Rows from block 2 of the decoder of a small image autoencoder, named by matrix and row number. Rows with one number belong to one channel. Each number is 128 + 32 x the weight over its row's rms, rounded and kept within 0 to 255. All counts start at 0.
After each channel's rows are labels from the 100 images, of 14976, where the channel reaches its highest value: "lies over" is the class under the peak. Only what is clearly more common there than usual is listed. The data: close-ups of made-up surfaces with and without defects. In brackets: how many of the 100, against the usual share in percent.
# convs0: first 3x3 conv (decoder.decb.0.0.convs.0.weight, 96x96x3x3, standardized in use, each kernel summed), inputs 0-47
# convs1: second 3x3 conv (decoder.decb.0.0.convs.1.weight, 96x96x3x3, standardized in use, transposed, each kernel summed), outputs 0-47

convs0.66 [119 122  99 189 127 123 146 134 151 128 108 144 139 112 155 223 135 153 129  95 135 139 134 140 161 128 185 142 150 161 135 159 152 167 110 145 158 139 140 178  64 119 140 129 155 194 116 129]
convs1.66 [186 111 155  96  55  72  93 128 196 143 122  80  80 120  84  94  67 177 121 170 136 152 100 160 135 132 124 142  84 130 110 113 109  73 126 163 120 198 129  74 150 139 177 130 136 132  67 146]
lies over: crack (27 vs 0.2); specks (27 vs 0.3)

convs0.44 [ 77 146  91 141 196 165  82 190 123 146 158 182 176 101 149 199  85 110 114 102 140 141 122 152 163 100  98 188 129 111 112 125 152 117 117 118 159 129 195 107 179 120 128 127 147  81  92 172]
convs1.44 [132 121  89 127  61 120 167 130 158 122 125  81 148 120 115 106 100 149 144 146 146 131 122 102  77 126 148 140 108 114 109 153 154 121 165 106  62 132  64  66  83 144 103 152 209 171 102 121]
lies over: specks (36 vs 0.3)

convs0.95 [102  53  76  96 124 142 141 156 123 114 119 109 133 143 107 147 173  96 135 100  66 102 184 114  82 151 136 108 153 123 147  50 105 130  57 100 121 132  70 109 167 150 164 175 173  98 133 130]
convs1.95 [119 149 154 105  65  64  87  67 126 125 179 169  86 112 129 125  88 153  59 179 122 157  84 161  87 113  55 135 122 123 158 109 102  58 124 172 119 120 120 109  67 171 170  88  86 143 126 123]
lies over: hole (33 vs 0.1)

convs0.65 [150 125 149 165  95  79 108 149 102 105 112  48 125 114  86 166 147 138 141  74 127 106 200 180 159 137 196 153 144 174 147  92 143 185  85 129 182  20 105 160 184 145 105  68  83 153 127 126]
convs1.65 [112 106 157 132 165 132 144 144 111  84  90 149 106 134 132 102 127 162 151 146 138 149  86  68 136 131 111 117  39  94 130 151 114 118 172 140 121  55 145 128  77 159 146  98 165 103 123 144]
lies over: scratch (43 vs 0.2)

convs0.17 [128 142 182 123 117 175 127 131 168 145 137 180  67 126 103 159 148 148 120  92 135 126 150 124 161 119  84 124 109 156  93 130 166  86 122 132 109 119 136 125 165 116 164 141 211  76 106 109]
convs1.17 [169 110 128 139 153 124  81 137 122 127 133  48 155 116 102 141 114 141 143 123  87 182 108 151 150 132 127 154 113 134 137  84 126 130 129 133 168 157 132 125 194  32 135  94 127 141 111 160]
lies over: scratch (62 vs 0.2)

convs0.6 [109 178 112  75 127 180  57 173 106 123 127 146 138 180  73 128 126 122 100 120 133 169 130 146 191 113 136 127 149 150 155 115 152 122 108 132 140 137 137 158 167 110 122 118  95 119 114 162]
convs1.6 [129 104 109 237 179 112 165 129 117 104  85 159 173  90 157 152 137  96 135  99 114  57 172  91 103 133 129 158 139 155 148 147 121 148 105  86 139  95 111 126 178 127 129 170 137 108  98  80]
lies over: bright spot (27 vs 0.2)

convs0.70 [146 127  96 159 155 159 106 140 139 144 140  80  93  77 128  93 143 127 145 119 143 195 134  92 126 134 200 133 182 132 169 165 144 158 116 150 175 172  93 113 114 164 134 164 188 151 131 131]
convs1.70 [ 96  67 117 163 135 139 152 109 151 128 102 170 121 133 166 144 140 138 154 121 158 129 121 143 176 120 110 148  22  40  95 115  65 101 102 142 109  78 154 142 129 114 140  91 128 147 178 126]
lies over: scratch (38 vs 0.2)

convs0.45 [100 116 153 119  87 122 140 144 130 109 108 111 131 169 215 174 133 119 157  83  65 116 159 114 140 131 128 167 135 167 118 146 209 186  92 124 141 115 103 128 108 148 120 101 138 178 136 117]
convs1.45 [ 84 120  91 166 114 116 128  65 138 157 170  89 119 144  81 100 105 112 117 121 145 133 130 125 111 120 129 123 115 119 133 107 103  80 137 176 131 139 146 140 188 141 151 134  76 110  71 156]
lies over: crack (33 vs 0.2)

convs0.9 [119 127 180  97  77 143 150 158 129 139 129 111 194 114 186 113 134 136 171 116 141 107 173 118 159 118 113 197 137 131  73  52 171 102 132 119 145 136 100 189 124 130 160 164 141 173 136 134]
convs1.9 [110 123 143 159  82 104 103  88 204 184 129 106  90 104  81 170 145 135 114 120 141 164  96 198 122 145 136 131 152 154 123 177 107 135 127 145 122 168 143  80 135 112 138 130 127 153  80 119]
lies over: crack (28 vs 0.2); specks (28 vs 0.3)

convs0.36 [ 89 180 157 187  82 159 138 114 106 116 103  97 121  77 103 105 106 170  93  82  43 147 136 138 124 104 163 106 109 103 142 128 134  77 103 144 162 146  92 182 120 129 143 211 143  49 141 113]
convs1.36 [112 138  50 113  95 101 101 107 157 153 151  54 178 123 146 134 108  82  92 112 114 120 132 163 109 126  84 110 130 114  62 144  65  96 139 132 103 119 120  84  91 155  77 203 144 174  75 129]
lies over: hole (50 vs 0.1)

convs0.21 [100 139  91 114 140 152  84 134 160 142 128  75  65 148 129 172 141 144  98 141 155  78 129 162 156  87 110 179 108 163  66  40  98  80  90  89 109 105 153 100 134 104 150 177 105 145 142 127]
convs1.21 [180  70 140  87 114  62 181 172 141 129 118 201 202 144 117  95 151 108 123 130 113 104 164  58 111 125 124 126 111 107 144 193 149 135 141 125 172 160 122 113 132 199 123 113 157 125 134 143]
lies over: hole (76 vs 0.1)

convs0.87 [146 169 111 133 117 129 149 144 143 123 120 134 142 126 156 151 120 129 208 105 105 127 110 114 152 143 159 150 107 158 153 146 197 102  72  95 155 139 167 159 124 139 103 114 131 145   0 183]
convs1.87 [124 154 219 139 140 123 137 162  89 121 150 149  79 121 100  87 104 114 139  95 100 152 205 120 138 109 156 116 178 150 157 147 170 163 107 103 116 159  92  94 142 132  79 110 117 104 114 152]
lies over: bright spot (100 vs 0.2)

convs0.3 [102 181 171 139 120  73 117 132 133 135 157 128 147 110  99 133 134 155 159 125 158 123 152  86 114 145 111 104 145 115  98 152 119 134 138 164 104 100 128 117 161 139 166 123 122  73 166 110]
convs1.3 [177 124  86  82 103 116  96 144  80 153 123 163 128 119 175  91 138 110 150 164 135 109 104 100 132 135  88 123 128 107 160  67  92 157 121  82  92 111 100 151 107 105 109 148 105 160 134 123]
lies over: bright spot (55 vs 0.2)

convs0.54 [174 169 119  98  88 157 141 125 135 105 122  87 120 137 109  74 110 142 109 119  46 128 208  94 150 130 138 148 132 131 128 156 199  81  97  66 119 147 137 126 149 158  63 130 129 142 137 116]
convs1.54 [ 57 157  82 105 159 129 108  66 130 169 156 153 126 102 141 148  85 148 131 133 166 142  97 130 142 125  95 138  91 141 112 115 111 104 124 186  84 115 181 190  87 111 138 150 118 124  78 173]
lies over: crack (45 vs 0.2)

convs0.2 [121 157 174  87 141 158 158  99 109 121 148 148 147 120 159 123 117 163 154 109 124 154 161 149 157 118 152 194 129 155 101 142 209 146 114 153 165 117 112 121 166 110 146 130 178 100 134 178]
convs1.2 [106 168  71 157 154 126  78 151 152 147 135 154 164 155 170  61 124 106  92 189 188 124 136 111  93 102 119  92 130  99 139 120 134 130 121 126  56 148 126 172 149 125  82 168  89 163 142 117]
lies over: scratch (26 vs 0.2)

convs0.51 [114 195 178 160 117 195 131  74 151  93 111 116 113 112  45 140 184 130 133 154  83  92  94 146  97 160 106  68 154 140 143 120 110 125 115 157 154 105  80 124 133 155 103 112 112  83 148 101]
convs1.51 [ 99 133 119  93  84  66 119  76  94 109  97 117 118 138 201 114 111  90 132  98 112 149 180  91  94 103  53  58 104 117 138  80  84 111 150 129  67  97 140  89  90 145 113 179 161 115  90 109]
lies over: hole (77 vs 0.1)

convs0.28 [ 90 155 172 133  92  82 165 130 140 161  60 111 109 143  45  88  87 176 105  98 158 152 168  31 127 149 123 141 105 137 160 189 112 186 121 163 155 152 142 126 168 164 154 128 107 139 117 163]
convs1.28 [198 114 127 101 153 110 115 126  63 113 126 145 105 119 174 130 181 121 125 104  76 130 148 163 140  92 169 154 170 176 142 110 159 188 122  46 121 140  43 183 116 169  96 162 134 133 153  87]
lies over: bright spot (89 vs 0.2)

convs0.1 [141 134 213 140 128 144  70 114  80 121 145 131  97 111 139  93 182 120 155 130 142 176 190 128 127 118 119 126 135  99 136 180 123 120  94 148  57 127  98  67 119 135 151 175 141 124 168 150]
convs1.1 [ 97 142  65  90 147  63 129 174 139 126 112 157 160 136 158 136 143  82 151 119 139  86 151 103 127 122  85 111 154 106 181  92 111 151 133 114 152  67 126  94 160  88  86 141 118 167 149  96]
lies over: bright spot (59 vs 0.2)